config.yaml
win_length: 400
loss: "mse"
encoder_activation: "geglu"
encoder_head_dim: 64
encoder_bias: "none"
encoder_qk_norm: false
encoder_positions: "learned"
decoder_width: 256
beta1: 0.95
eps: 1e-08
steps: 20400
batch_size: 64
weight_decay: 0.09
Rows from block 1 of the decoder of a small masked spectrogram model, named by matrix and row number. Rows with one number belong to one neuron. Each number is 128 + 24 x the weight over its row's rms, rounded and kept within 0 to 255. All counts start at 0.
After each neuron's rows are labels from the 100 clips, of 14976, where the neuron reaches its largest size: "top examples" is what is common among them. Only what is clearly more common there than usual is listed. The data: synthetic speech, music and everyday sounds put through simulated rooms and audio effects.
# gate: MLP gate (decoder.1.mlp.gate.weight, 672x256), inputs 128-255
# fc1: MLP up (decoder.1.mlp.fc1.weight, 672x256), inputs 128-255
# fc2: MLP down (decoder.1.mlp.fc2.weight, 256x672, transposed), outputs 128-255

gate.479 [157 117 139 132 130 176 137 132 167 159 155 133 107  60 138 131 117 137 107 135 139 122 103  90 172 120 146 147 129 148 149  84 156 106 147 144 144 143 136  62 135 166 131 117 110 108 102 149 110 119  93 148 139 158 164 119 120 132 118 112 151 112 135 136 139 146 100 146  87 109 139 102 115 127 140 166 121 111  88  85 126 125 106 150 139 102  95 109 155 124 149 142  90 103 155 155 140 104 155 132 131 102  99 112 146 115 145 130 137 147 166 160 127 140 124 111 144 116 121 141 165 117 129 114 109 116 151 139]
fc1.479 [132  99 136 119 108  77 138 125  78 113  88 118 148 116 191 142 137 134 160 152 112 118 163 166 140 153 101 101 135 143 141 155 116 167 172 125  98 121 106 166 127  90 143 128 175 148 114  83 142 169 145 106 127  64 120  92 149 150  91 168 106 183 129 102 122 108 140 163 121 116 143 115 100 115 108 105 144 144 129 129 121 148 119 136 106 137 169 114 110 145 129 100 131 128 118 165 144  94 126 103 139 119 150 138 130 122  80 116 135 147 132  72 128 114 124 151 120 119 109 119 108 159 150 194 146 157 170 105]
fc2.479 [134 114 141 119 100 154 121 111 138 146 125 122 135 107 154 134 130  90 128  90 100 118 126 123 164 131 150 124 139 131 141 141  98 180 126 101 118 137 176 113 101 135 149 127 135 139 115 140 150 167 117 126 100 143 127 138 109 163  96 129 127 113 131 123 105 114 132  74 102 119 119 169 128 143 140 104 119 125 155 162 132 111 118 117 126 135 117 138 113 137 128 130 146 119 139  91 160 190 137 123 142 131 156 113 133 110 132 138   0 141 148 121 148 135  51 167 123 141 131 145 162 121 126  90 172 195 133 160]
top examples: drums; dry

gate.227 [133 118 125 142 125 137 171 120 136 140  92 132 131 112 105 128 125 199 134 153 148 138  93 157 200 144  87 101 114 126 114 126 123 153 136 122 117 124  81 192 115 159 135 147  90 141 167 126 146 104 145 150 158 120 142 119 108 187 162 142 111 124 135 160 132  84 148 147 128 146  98 118  93 106  97 109  89 126 132 111 114 137 112 146 121  98 125  91  99 111 110 105 143  84 110 118 128 141 136 133 140 143 126 133 135  94 103 129  97  99 139 127 152 131  87 127 122 124 101 131 105 138  96 133 143  88 128 124]
fc1.227 [134 127 126 134 144 160 133 103 179 154 117 106 126 107 103  93 118 121 126 111 103 153 109 160 124  77 143 128 132 132 101 184 129 179 123 108 112 134 118 161 119 133 145  96 158 156 139 127 117 119 110 156  99 131 134 125 104 112  73 112 137 114 121  91 151  92 149 145 130 151 132 119 101  99 153  82 136  86 102 201 130 148  87 145  85  95 106 138 137 172  61 118 176 143 103 125 135 120 148 114 178 130 123 180 144 130 119  96 140 131 154 137 114 148 141 136 102 111 122 124 137 136 121  81 120 157 143 143]
fc2.227 [116 149 139 154 157 124 132 145 122 136 128 136 108  94 173 162 140 118 114 108 160 111  88 118 114 122  87 162 111 107  97 107 111 118 118 134 154 137  66 151 141 158  85  68 135 169 108 161 132  94 122 121 144 133 121 128  74 180  93 132 132 102 131 119 147 136 134 141 124 109 154 124  74 129 123 118 113  84 107 136 154 174 121 145 110 123 104 126 182 125 144 131 126 100 153 115 112 152 145 133 123 133  98 142 111 119 136 118 150 162 132 161  99 142 138 154 122 108 130 136 132  88 132 167 118 178 145 146]
top examples: dropouts; number of effects: 3 or more

gate.455 [167 147  68 134 118 120 103 120 133 137 145 134  80 101 104 122 139 142 112 117 131 160 171 114 159 104 153 135 108 100 170 161 152 123 130 139 124 146 147 116  82 133 156 119 138 174 142  97 124 110 122 179 132 124 127 142 149  99 103 119 122 116 115 136 130 138 140 119 108 119 119 103 135 101  91 136 119 109 131 127  98 138 125 110 121 127 115 130 134 118 113 137 138  93 138 115 118 156 135 133 158 166 118 131 128 111  93 129 105 140 149 105 135 146 109 109 145 168 122 116  82 104 117  92 141 159 108 115]
fc1.455 [120 128 130 131 139 143 136  92  99 160 126 116 167 119 177 120 109 133 138 155 169 151 119 139  98 135 100 127 153 135  81 125  92 116 116 130 190 161 155 146 113 155 132 140 141 129  81 122 161 114 184 120 115 124 101 128 100 163 118 104 130 163 146 120 147 100 115 147 110 136 129 122 103  98 154 125 122 103 104 163  92 121 133  75 125 127 117  94 113 142 149 102 147 142 122  68 153 131 139 148 110 124 123 119  82 139 135 141 128  96 126 138 142 105 140 161 113 112 134 106 162 100 158 144 134 123 144 126]
fc2.455 [125 147 130 113 145 110 139 113 148 159 116 114 132 107 158 162 140 136 122 136 152 137 140 100 108 133 117 138 159 136 135 114 142 105  94 153 147  94 119 122 167 141 137 110  92 141 121 137 175  90 101 141 148  94 115 140 100 165 129 151 155  79 169  99 137 128 110 122 159 128 173 116  88 125 142 127 123 115 126 138 134 147 146 149 139 155 157 132 145 118 142 143 135 103 109  98 176 138 127 181 148 112 144 119 156 129 104 140 114 140 160 113 162 185 156 111 136 160 129 134 130  90 153 150 116 122 120 125]
top examples: drums; number of effects: 0; reverberation time: 0.15 to 0.3 s

gate.417 [137 126 130 130 133 132 134 133 133 129 119 140 110 133 109 132  95 139 110 102 120 127 134 127 126 122 128 134 116 133 127 120 145 126 111 126 123 120 147 119 112 140 122 108 116 138 133 125 127 128 103 131 135 126 150 141 132 130 137 118 130 134 127 139 134 134 121 120 131 119 128 132 134 119 121 139 119 136 123 124 131 128 127 117 111 124 112 116 124 122 113 126 108 115 115 125 118 121 102 118 118 115  54 111 127  90 115 123   0 116 107 125 110 123   0  95  96 128 116 115 121 110 119 124 114 138 113 109]
fc1.417 [143 127 161 123 142 150  95 128 181 169  91 132 135 144 139 162 135 136  98 153 119 171  79 108  77 140  88 129  86 146 195 138 126 157 153 130 124 100 156 142 129 140 160 108 154 144 107 131 136 113 117 143 148 160 113 115 137 120 148 125  89 135 183 112 123 152  95 134 106  93 119 144 136 126 136 161 111 109 166 151 133 111 112 162 128  98 119 110 150 170 135 143 133 140 127 137 109 146 168  95 149 125 130 141 136 157 136 116 112 133 164 137 137 151 118 161 131 144 107 101 128 123 124  82 135 137 149 154]
fc2.417 [108 109 122 141 178 157 123 140 149 119 126 114 141 164  79 153 141 108 152 150 122 103 136 142  95 145 150 120 140  99  93 133  88 117 130 135 143 122 143 145 136 115 150 143 122  87 141 120 156 155  85 138 110 142 129 115 164 111 139 131 109 157 154 172 147 140  48 118 143 121 101 116 109 118 150 118 139 154  83  90 124 111 127 102 129 128 196 109 131 153 108  91 118 135 154 143 139 137 130  98 151  85 131  85 166  89 150 122 119 160 162 117 166 135 134 133 157 153 127 120 125 121 176 134 119 160 150 122]
top examples: drums; dropouts; bit reduction

gate.402 [126 139 128 109 128  93 141 106 159 111 130 138 139 137 121 111 116 144 128 129 168 137 129  95 153  63 150 164  78 118 108 120 116 105 116 127 102 123 135 155 124 114 126 105 135 126 133  61 148 160 102 102 137 153 106 185 129 127 174 141  87 103 154 136 122 148 126 128 134 108 161 130 138 126 129 132 116 154 154 126 137 120 144 135  85 133 118  67 101 149  89  90  91 124 138 137 104 121 133 132 112  72  87  92 136 110 104  92 108 129 136 117  97 107 108 142  73 122  81 108 114 109 123 121  98 125 140  91]
fc1.402 [116 135 105 106 132 104 188 136  99  90 114 118 141 155 122 162 153 126  83  99 126 161 138 122 108  95 133 113 109  85 133 106 125 130 110  85 192 105 121 196 147 138 184  89 172 130 121 134 151 111 130 152 128 143 136 152 140 126 105 103 120  65  93 158 124 153 114 123 144 142 146 161 105 144 126 154 127 105 143 106  98 158 141 146 138 133 148  80  91 150  94  95 142 117 112  86 136 109 122 132 129 149 143 109 137 128  98 168 118 171 152  66 117 150 126 125 106 130 138 170 117  98 161 124 123 115 134 150]
fc2.402 [120 155 118 135 127 121 108 147  88 108 109 130 150 128 158 138 158 137  78 132 144 126  89 149 112  73 161  90 156 116 158 149 120 160 126  91 132 112 146 190 117 150 116  93 134 113  98 126 112 111 142 138  78 155 105  86 147 165 136 124  62 114 125 147 147 143 123 118 130 143 124 130  83 119 127 130 128 119 138 103 102 142 137 129 104 140 131 127 111 141 148 138 125 122 120 130 131 133 122 135 109 153 132 123 123 136 136 119 161 117 128 101 149 110 140 216  92 147 113 150 141 112 141 104 137 114 123 143]
top examples: speech; short reverberation; number of effects: 0

gate.301 [122 157 130 118 114 118 133 149 119 117 132 121 104 119 145 161 112 189 122 133 142  99  68 120 143 142 123 152 131 125 117  99 109 123 151 111 183 148 142 161 144 140 158 113 157 125 105  95 119 131 180 130 131 124 126 109  98 124  83 153 145 123 135 136 137 140 100 159 141 122 142 170  99 113 131 148 160 125 148 142 137 127 141 125 140  95 114  99 104 150 143  98 125 152 142 134 134 105 132 117  96 117 132 139 104 111 145 125 111 126 119 137 126 116 102 160 150 123 138 130 174 121 145 134 150 119 144 136]
fc1.301 [ 96 137 125 156 107 140 139 123 156 123 150 127 150 133 114 115 117 116 135 152 120 148 123 155  93 108 115 140 128 118 144 148 162 144 132 147 103 144 144 141 135 121 123 166 121 108 140 118 145  75 114 133 124 118 130  66 145 137 182  98 115 103 121 143 106  89 117 157 101 110 124  69  99 122 113 126 109 141 139 127  83 110 100 134 155 142 159 158  90 159 107 177 119  96 118 103 146 138 124 116 197 143 132 137 144 108 129 155 140 145 134  90 136 127 136 131 123 165 143 138 114  88 164 119  78 152 155 160]
fc2.301 [ 87 154 128 130 111 135 104 132 115 129 141 102  88 133  82 143 152 107 105 112 132 136 145 140 145 119 112 127 132 130 162  84 163 125 169 156 133 143 115 119 127 133  91 117 166 139 105 169 111 119 105 121 109 110 114 104  84 131 134 127 124 116  78 156 130 148 127 110 142  91 138 108 110 154 100 119 136 145 128 143 134  94 125 155 131  97 130 194 113 148 128 120 110 155 104 146 117 111 132 135  92 123 127 100  84 124 108 113 118 118 133 108  93 102  48  96 133  78 127 154 115 162 125 154 106 141 168  87]
top examples: speech

gate.23 [133 119 120 126 138 119 126 137 143 125 100 144 109 121 120  99 115 184  95 132 145 126 109 104 115 130 162 149 147 152 125 144 140 123 125 110 136 156 116  74  96  84 111 106 152 154 113 118 135 122 111 142 148 130 139 128 124 121 104 120 162 108 130 114 139 132 136 132 125 153 115 133 154 141 130 134 126 122 135 134 125 131 117 114  93 138 109 160 131 125  92 151 126  88 150 131  92 123 105  91 125  95  65 141 114 119 149 164  64 109  99 138 117 167  99 126 138 111 118 142 105 103 102  63  92  99 108  82]
fc1.23 [117 105 126 145 164 155 134 126 116  91 133 103 164  93 152 120 138 106  85 133 156 112  86 123 121 123 147 123 116 149 105  85 149  64 159 126 146 139 116 103 162 138  81 107 108 159 123 121 135 184 137 126 127 113 129 119 137 140 159 110 136 181 161  96 132 147 106 138 155 105 175 130 104 116 135 128  97 111 102 117  98 123 118 123 128 134 101 142 111 139 136  94 123 173 161 145 135 104 141 121  69 111 122  99  81 119 100 114 114  99 171 141 142 116 100 105 122  63 108 123 131 117 129 120  98 135 162 139]
fc2.23 [125  81 162 130 111 132 142 106 123 131 115 126 173 129  96 110  98 138 118 164 117 116 135 133 125 126  66 129 129 132 161 126 150 131 124 134  77 106 130 124 140 147  99 111 128 126 141 144 106 152 142 138  96 174 108 117 123 125 150 155 108 150  96 138 136 146 139 122 120 132 136  87 135 159 156 111  99 152  99 100 144 110 126 168 114 100 143 122 114 128 147 121 107 127 163 130 117 104 136  93 115 134 122 110 133 155 119  83 255 130 109 134 148 135 199 118 109 114 145 138 109 178 135 138 103 139 164 123]
top examples: dropouts

gate.21 [162 164 120 109 134 127 131 144  99 139 117 141 108 122  79 110  89 131  92  72  88 125 133 137 129  92  91 101 111  99 130 172 141 152 137 155 110 119 146 105  80 129 101 128 137 150 121 117 133 117 121 139 111 100 149 158 123 137  94 109 143  93 114 102 145 138 145 133 119 149 159 152 160 147 141 161 162 177 154 170 159 149 148 147 142 151  77 112 152  97 121 145 101  94  95 124 123 137 124 109 132  89 117  94 131 109 101 125  83 113 135 137 106 124 112 101 105 161 115 112 104 125 112  95  98 114 107 128]
fc1.21 [159 114 147 100 123 128  85 117  98 120 127 136 166 139 157 200 124 127 136 122 142 151 144 128 139 172 117  96 134  97 142 134 108 121 134 158  90  84 112 105 155 131 137 155 152 102 164 152 121  93 115 153 100 114 176 149 127  78 107 108 155 153 108 128 146 139 145 149 113 120 131 102 131 118 101 126 128 118 132 128 135 177 102 132 132 121 133 124 157  87 112 147 134 134 158 174 130 155 157 142 139  99 120  88 162 113  79 168 122 124 151 115 162 139 119 139 170 140  98 123 111 159 100 102  79  85 126 137]
fc2.21 [145 117 145 120 136 127 127 126 135 135 137 117 133 151 115 149 139 138 182 121 128 118 131 138 107 135 149 128 114 120 153 111 145 100 116 127  93 166 144 139  94 166 152 153  90 126 120 112  87 115  99 128 121 126 135 132 165 146  98  82 138 130 151 134 132 117 148 115 155 135 132 125 146  80 150 135 167 137 139 152 115 143 123  85 126 142 142 105 159 181 142 136 124 119 142 121 172 112 130  99 125  90 109 150 135 120 161 150 166 113 129 157 148  71 139 147  91 105 111 118 153 135 134 107 131 139 148 157]
top examples: drums; long reverberation; reverberation time: 1.2 to 2.4 s

gate.206 [125 143 115 108 118  97 137 120  91 129 131 108 106 159 122 118 167 130 145 136  77 102 112 147 146 143 163 115 106 139 144 143 161  95  96 139 123 152 107 121 136 133 163 167  81 128 170 124  94 144 109 144 164 125 116 124 134 126 144 136  94 128 151 161 118 148 136 124 162 165 111 142 134  96 112 150 129 167 123 101 102 106 145  87 139 184 137 100 122  95 102 132 104 123 150 132 153 107 123 138  89  99 130  59 151 151 133 102 158 127  82 128 151 136 164 123 177 140 110 136  84 110 130 147 100 128 127 109]
fc1.206 [ 99 122  91 125 113  84 129 130 116  98 130 126 108 146  75 139 129 134 141 147 121 114 131 126 141 139 161  99 128 144 164 159 162 161 158 126 105 108 146 108 115 121 111 124 112 144 146 131  94 127 135 115 112 127 155 132 161 131  98 122 126 149 147 159 149 167 116 123 113 113 107 132 132 117 129 165 144 177 119 122 116  73 145 105 111 143 139  99 105 136  99 117  75 115 110 163 156 107 120 140 114 116 102  91 145 133 134  97 147  91 115 142 106 122 141 117 111 119 114 121 116 151 178 110 121 116 178  96]
fc2.206 [114 121 103 124 122 148 100 133 147 138 142 127 101 105 117 140 125 112 107 123 157 148 113 111 156 135 129 139 124 142 139 133 111 143 144 149 138  85 128  82 110 153 119  98 123 110 127 160 115 123 120 133  69 105 126 155 115 147 129 124 169 140 126 104 121 127 127 121 132 118 112 125 103 133 130 130 152 125  96 111 150 119 105 170 150 133 117 165 123  91 174 127 107 141 136 113 108 147 132 131 103 145 100 112 167 128 101 159 255 131 133 161 103 148 160 105 123 129 130 126 127  78  83 124 165 145 106 133]
top examples: dropouts; band

gate.420 [142 134 135 139 121 108 162 124 143 125 145 127 116 135 140 113 120 146 119 135 116  86  56 115 125 160 103 153 137 138 120 153 127  82 125 110 139 115 149  73 112 114 132 161 128 154 138  88  85 150 146 127 137 103  88 123 160 133 126 141  88 152 136 107 122 114 124 118 129 119 171 157 164 124 150 137 132 143 122 116 148 135 133 107 111  87 107 127 139 166 124 137 170  99 100 104 133 123 122 109 112 108 103  85  83 114 138 139 105  88 151 158 136  62 121 119 122 111 113 130 108 136 124 121  96 167 151 136]
fc1.420 [116 144 149 132 115 143 129 135 140 138 118 113 138 139 144 114 116 111 120 140 147 144 127 111 115 116 133 189 132 105 137  88 142 126 110 108 129 140 146 136 131 119 137 140  89  75 103 180 121 173 107 126 123 103  86 122  89 114 155 113 137 148 156 161 115 150 129 115 137 138 175 136 109 129 123 125 120 125  99 124 158 115 125 136 103 142 183 142 125 115 157 133 104 130 180 163 139  76 142 134 118 138 133 156 147 122  88  84 146 175 145 120 176 124 142 140 121 119 142 155 166 127 128 144 171 124 121 152]
fc2.420 [117 111 124  74 134  94 136 152 142 138 135 154 138 140 128 114 134 164 120 108 136 119  82 136 114 162 121 179 139 122 104 144  86 120 120 101 179 104 129  78 150  89 165 129 109 126 121 119  84 118 132 141 139 183 147 111 140 151 124 105 127 149 148 139 115 105 123 122 139 144 131 133 135 105 130 107 100 114  96 129 111 100 108 113 150 117 175 122 115 121 120 137 143 127 180  92 115 139 113 128 127 164 117 120 120 149 152 187  93 112 153 138 141 115 142 153 172 142 147 115 120 124 118 136 135 120 139 145]
top examples: drums; reverberation time: 0.15 to 0.3 s

gate.105 [115 144 139 130 147 163 132 142 142 147 141 122 130 105 129 140 127 171  81 104 149 135 117 105 125 133 117 144 130 140  92 107  94 111 111 136 131 143 127 142 115 149 113  81 127 126 117 127 161 123 111  87 107 121 128 108 147 139 137  81 159 159  90 148 120 107 141 111 146 128 125 113 100 139 121  88  78 106 107 166 124 103 128 134 136  94 126 145 114 169 158 104 112 114 126  63 128 154 140 143 137 166  82 130 111 102 143 150  80  98 160 164 128 148  82 119 118 116 145 114 138 119 117 121 106 160 117 156]
fc1.105 [104 129 115  86 112 116 118 158 103  89  73 119 123 114  87  99 165  87  95 137 113 148 125 156  87 135 141 116 121 106  98 144 147 139 142 143 186 129 140 108 180 137 144 114 102 105  97 133 121  81 182 130 130 157 126 141 113 133 161 129  89 154 123 143 138 143 125 147 179 105 140 162 144 137 161 119 154 132 138 144 116 110 120 138 104 107 102 119  80 120 100 135 162 126 141  99  98  94 134 151  98 147 119 101 150 117 132 107 139 107 100 123 115 119 126 129 150 111 134 149  84 117 137 150 155 125 131 129]
fc2.105 [110 128 107 162 118 150 147 163 117 155 136 128 101 110  85 110 153 179 126 133 156 118 114 146 131 144  99 184 154 110 126  84 152 100 103 100 179 155 124 134  70 126 122 107 111 149 107 126 136  72 139 103 173 130  95 132  94  99 143 138 140 124  89 170 134 107 155 131 111 117 115  72 127  88 122  79  83 106 125 162 127 128 134 148  93 110 124 126 161 141 119 147 147 128 138 104 134  95 149 152 116  94  99  80 134 162 138 110 105  94 125 169 117 140 128 113  98  97 140 106  89 147 120 164 148 135 132 111]
top examples: drums

gate.157 [138 170 129 136 109  99 129 149 116 101 155 157 131 184  92 108 104 162 129 116 115 171  95 167 142 127 112 127 135  99  82 150 105  88 144 138 128 119 117 128  98 115 122 148  98 164 142 114 156 123  95 103 146 153 143 116 113 125 149 125 125 128 116 117 130 162 137 120 138  85 122 139 142 154 120 152 115 165 134 147 120 111  81 118  85 132  90 120 104 129 125 123 106 117 157  88  74 156  97 102 107 145  99 118 123 117 124 130  54 123  96 149 111 110  87  98 135 155 135 117 113 144 114 120 140 132  79 159]
fc1.157 [168 133  91 143  98 135 122 134 134 166 136  98 134 116 135 100  96 111 141 146  94 142 146 103  91 116 161  97 117 138 103 134 125 118 138 144 129 126 113 132 148 127 126 165 127 111  76 114 135 124  96 161 112 100 173  99 161  98 113 100 112 116 143 123 130 130 105 156  97 135 149 111 130 141 175 166 160 141 154 110  87 125  85  88  98 134 128 134 152 135 152 141 156 143 152 172 154  83 138  79 153 168 138 157 128 127 121 110 128 164 132  84 156 146 137 159 109 114 111 153 153 148 146 123 128 127 120 115]
fc2.157 [101 115 153 125 116  91 149 135 109 120 124 141 135 135 100 109 106 139 121 129 160 144  97  89 128  97 164 149 135 109 110  90 161 153 126  90 147  95 157 123 130 106 109 124 183 161 139 124 148 103  95 176 142 120 142  86 114 100 163 170 115 140 113  82 130 127 123 126 126 142 120 171 117 133 133 143 132 132 166 104 128 102 131 141 110 102 138 160  92 152 166 129 139 115 122 145 115  97 120 120 104 135 138 130  94 146 155  96  75  96 128 142 115 144 100 139 125 139 162  94 174 153 136 116 121  78 151 112]
top examples: drums; reversed

gate.421 [141 177 140 135 141 152 141 116 167 126 128 158 102 127 111 153 116 179  95 154 165 135  91 125 131 101 152 144 137 147 121 112  91 115 122 106 146 153 115 115 142 161  97 129 116 133 117  87 148 144 139 123 123 140 121 146 186 130 124 130 123 129 145 111 125 133 108 126 201 121 117 138 102 111 125 135 153 121 140 136 146 118  96 113 118 109 117  86 139 156 132 116 119 154 139 160 149 109 128 127 146 141 135 140  96  98 126 138 127  99 142 182 160 138 107 150 130 122 113 163 152 136  91 122 147 161 139 153]
fc1.421 [128 141 104 141 140  91 129 136  93 148 149 149 141 149 127 122 137 122 155 143  70 106 107 129 171 128  72  99 188 139 125 139  87 124 114 163 121 139 119 129 100 163 132 127 153 161 136 155 172 140 140  76 126 115 133 121 107 129 129 166 128 159 128 100 143 131 131 120  81 151 116 161 144 130 116 120 168 133 145 148 191 162 146 112 142 127 131 106 111 116 153 120 162 164 124 128 108  89 110 110  84 101 142 158 131 118 136 110 118  95 160 129 136  93 140 167 158 141 113 136 149 179 133 157 149 113 112 135]
fc2.421 [143 125 164 156 131 121 120 153 151 159 131 131 127 144 166 135  80 171 144 130 118 117 132  98 112  80  87 156 147 127 121 132 136 144 123  91 135 140 114 116 114 143 147  81 140 106 158 121 139 126 134 152 173 120 160 134 117  86 125 145 139 117 170  74 133 102 120 140 107 163 135 137 142 127 122 104 119 128 159 139 168 142 168 135 161 130 142 117 173 132  83 166 155 111 122 145 147 116 127 132 152 130 152 162 100 116 144 156  37 173  96 142 149 144 130 121 155 173 125 141 137  86 140  81 112 126 107 119]
top examples: speech

gate.68 [107 138 145 132 104 132 133 145 121 135 116 172 143 137 137 115 116 138 121 143 131 111  98 127 133 135 151 166 160 184 115 113 119 145 121  79 136 109 133 120 147 146 109  98  49 111 107 150 129 148 126 143 106 156 119 132 115 156 127 132 141 112 129 127 126 128 141 127 159 121  96 113 112 109 138  99  95 138 122 112 166  96  88 149  79 135 132 127 150 143 119  97 101 133 109 123  94 132 123 103  75 117  86 145 156 146 152  87 112 142  60 154 144 124  86 104  68  93 152 153 159 107 109 135 138 167 118 115]
fc1.68 [121 128  75 144 120 107 130 119 134 148 158 113 118  99  88 132  53 124 134 110  95 122 150 148 144 125  84  71 116  94 141 114 154 117 114 160 147 151 157  71 125  96 185 115 153 124 135 151 102 112 117 128 194  98 161 119 106  97  93 108 142 108 117 125 130  84 129 132  97 145 148 149 132 101 119 143 143 134 117 139  96 164 157 114 159 109 122 119 119  90 118 132 148 119 131 115 122 117 117 112 157 128 129 119 123 135  99 114 108 141 189  75 105 126 130 109 168 169 106 101 148 106 162 109 122  97 122 124]
fc2.68 [109 131 140 148 122 134 136 135 145 126 125 159 100 105 149  85 139 116 123 145 128 111 115 131 131 176 129 200 139 144 130 128 104 131 124  94 150 108 155 121 132 106 129 121  61  84 113 119 135 168 129 132 140 141 102 115 145 134  98 126 128 105 166 130 104 149 146 115 148 123 127 110 115 155 141 118  90 119 100 100 148 104 107 111  85 147 156 131 142 159 140 118  93 145 109 124 125 100 116 150 108 115 144 145 163 140 141  87 138 136  77 139 136 136 105  90 110 102 149 164 126 155 106 117 141 203 121 150]
top examples: speech; dry; distortion

gate.411 [112 118 108 139 122 134 113 124 142 107 139 107 138 133  79 103  92 153 123 112 128 109 113 102 139 107 170 120 111 115 129 132 105  92 138 132 116 157 148 131 102 134 103 116 121 137 110  95 144 166 100 106 130 127 153 148 128 158 105 120 134  96 167 133 112 161 104 126 125 113 153 158 128 132 155 157 148 148 141 129 127 109 118  83  74 105 130 106 109 134 127 132 118 119 115 117 121 123 116  90  92  90  68 124 131  89 141 126  57  77 115 143 115 132  65 127  59  79 106 116 144 104 140  92  91 133 140 121]
fc1.411 [ 84 128 143 127 106 170 126 145 191 136 134 122 124 117 119 118 126 151 119 102 134 123 102 130 132  90  99  92 138  86  79  80 131 137 148 106 138 128 144 147 131 120 125 124 153 139 150 156 124 141  92 134 150  96 131 156 104 149 150 174 126 104 125 140 109 103 115 128 118  91 125 108  98 128 140 117 149 109 118 132 154 118 115 158 162  98 159 162 111 119 145 132 151  90  78 131 144 134 127 156 145 136 121 117 138 112 131 140 114  98  95 130 151  99 108 140 133 115 141 142 139 128 123 126 176 139 173 124]
fc2.411 [156 119 131 140 124 134  93 101 149 124 108 121 106 125 171 136 137 122 131 120 125 105 178 119 135  99 155 115  93 116  80 142 100 197 132 132 121  82 148 140 139 123 117 150 148 103 123 124 135 136 127 165 105 104 119 123 146 159 152 120  94 132 148 110 123 145 125 110 163 158 165 126 116 128 138 147 130 140 142 113 151 142 153 136 144 138 105 138  54 121 148 143 126  90 108 115 138 113  99 185 165 192 158 121 153  88 116 125 184 132 163 130 115 179 159 120 137 128 135 176 135  93 149 109 174 127 103 126]
top examples: speech

gate.572 [142 184 153 120 139 128 153 138 126 128  88 157  83 113 133 127 145 127  94 107 122 139  94 119 148 114 146 169  95 134 112  94 125 169  98 110 103 139 117 129 109 137 127 130  98 104 146 119 118 132 103 134 115 123 114 153 125 121 151 147 113 133 135 166 116 114 124  81 196 129 142 128 153  98  88 109 106 118 102  91 155  92 110 141 149 129 148 125  94 181 111 132 108  98 101 129 133 114  96 128 120 142 109 121 148 118 154 116  91 153  95 181 162 137  89 114 143 118 149 165 130 118 130 128  91 159 118  94]
fc1.572 [ 95 148 183 131 123 118 184 135 156 129 126 140 136 145 152  80 134 117 124 155 144 172 105 149 142 112 171 158 131 164 152 146 115 121 108  98 137  94 116 131 142 162 131 137  90 139 144 107 106 127 144 134 143 162  94 125  59 170 145 123 118 170 156 127 114  82 112 125 141 112 130 120 126 100 130 110 113 122 116 115 141 131  83 151  84 127 142  79 164 147 186 157 126  97 171  64  83 182 172 118 138 136 138 139 117 124 129 107 121 144  94 141 138 125 113 108 111 113 154 126 115 106 117 181 121 145 119 125]
fc2.572 [179 143 156 106 151 118 121 120 122 111 120 165 122 117 137 144 174 110 154 110 200 130 158 133 105  93 126  74 118  95 137 109  93 160 105 147 132 114 131 174 122 136 147 128 137 122 157 122 120  89 150 139 126 116 146 130 134 145 144 164 115 120 140  75 131 138  91 123  93 101  78 108 131  95 136 120 137 125 140 112 128 169 126 151 115 124 126  69 121 108 144 115 153 157 101 113 128 148  99 177 145 106 129 127 142 119  90  98 160 127 142 141 134 165 138 117 111 140 145 158 111  90 122 148 153 105 107 131]
top examples: speech

gate.130 [100 114 147 134 134 118 146 169 114 129 101 121 134 147 114 127 123 132  97 127 141 148  87  87 120 142  78 163 147 173 100  84 145 126 121 110 147 116 124 124 132 122  99 113  72 134  79 136 104 176 162 122 102 116 108 100 136 131 124 135 140 104 139 155 128 123 112 112 164 149 119 134 125 164 173 118 106 126 133 119 143  79 100 132  69 142 141 152 143  94 129  77  92 118  93 112 122  98  82 101 110 163  98 159 115 149 169 113 125 165  94 178 125  82 121 148 115  96 132 132 139 128 100 147 144 131 128 103]
fc1.130 [136  89 134 127 102 143 167 136 151 135 114 103 123 100 111 182  89 142 151 115 101 119 133 138  83  99 122 106 154 135 114 140 148 152  93 147 126  69 170 134 132 119 100  85 133 126 125 131  53  92 119 127 141 140 121 151 116 121 133  79 167 161 118 122 136 157 110 157  92 120 103  98 101 138 117 114 109 131 122  93 103 138 132 166 121  84 113 130 138 127 133 141 135 121 123 143 107 150 162 136 129 146 104 143 167 153 113 164 136  93 128 126 128 112 146 108  88 170 122  96  96 114 121 109 125  78 127 117]
fc2.130 [124 131 144 110 114 122 159 100 117 128 106 137 105 149 178  82  78 158 127 129  98 133 103 126 127 111 139 159 134 111  89  96 110 127 127 141 140 126 160  92 167 110 139 156 126 108 130  92 144 148 133 163 137 151  93 109 105 116 112 141 150 187 142 127 138 139 130 166 181 111 135 129 164 110 149 146 104 145 100 137  74  57 126 119 123  92 109 139  74 118 125 122 113 111 127 137 129 109 140 120 137 126 115 146 142 155 132 138 155 113 103 134 128 111 130 107 114 136 107 112 147 148 148 153 102 112 163  96]
top examples: speech; dry; number of effects: 0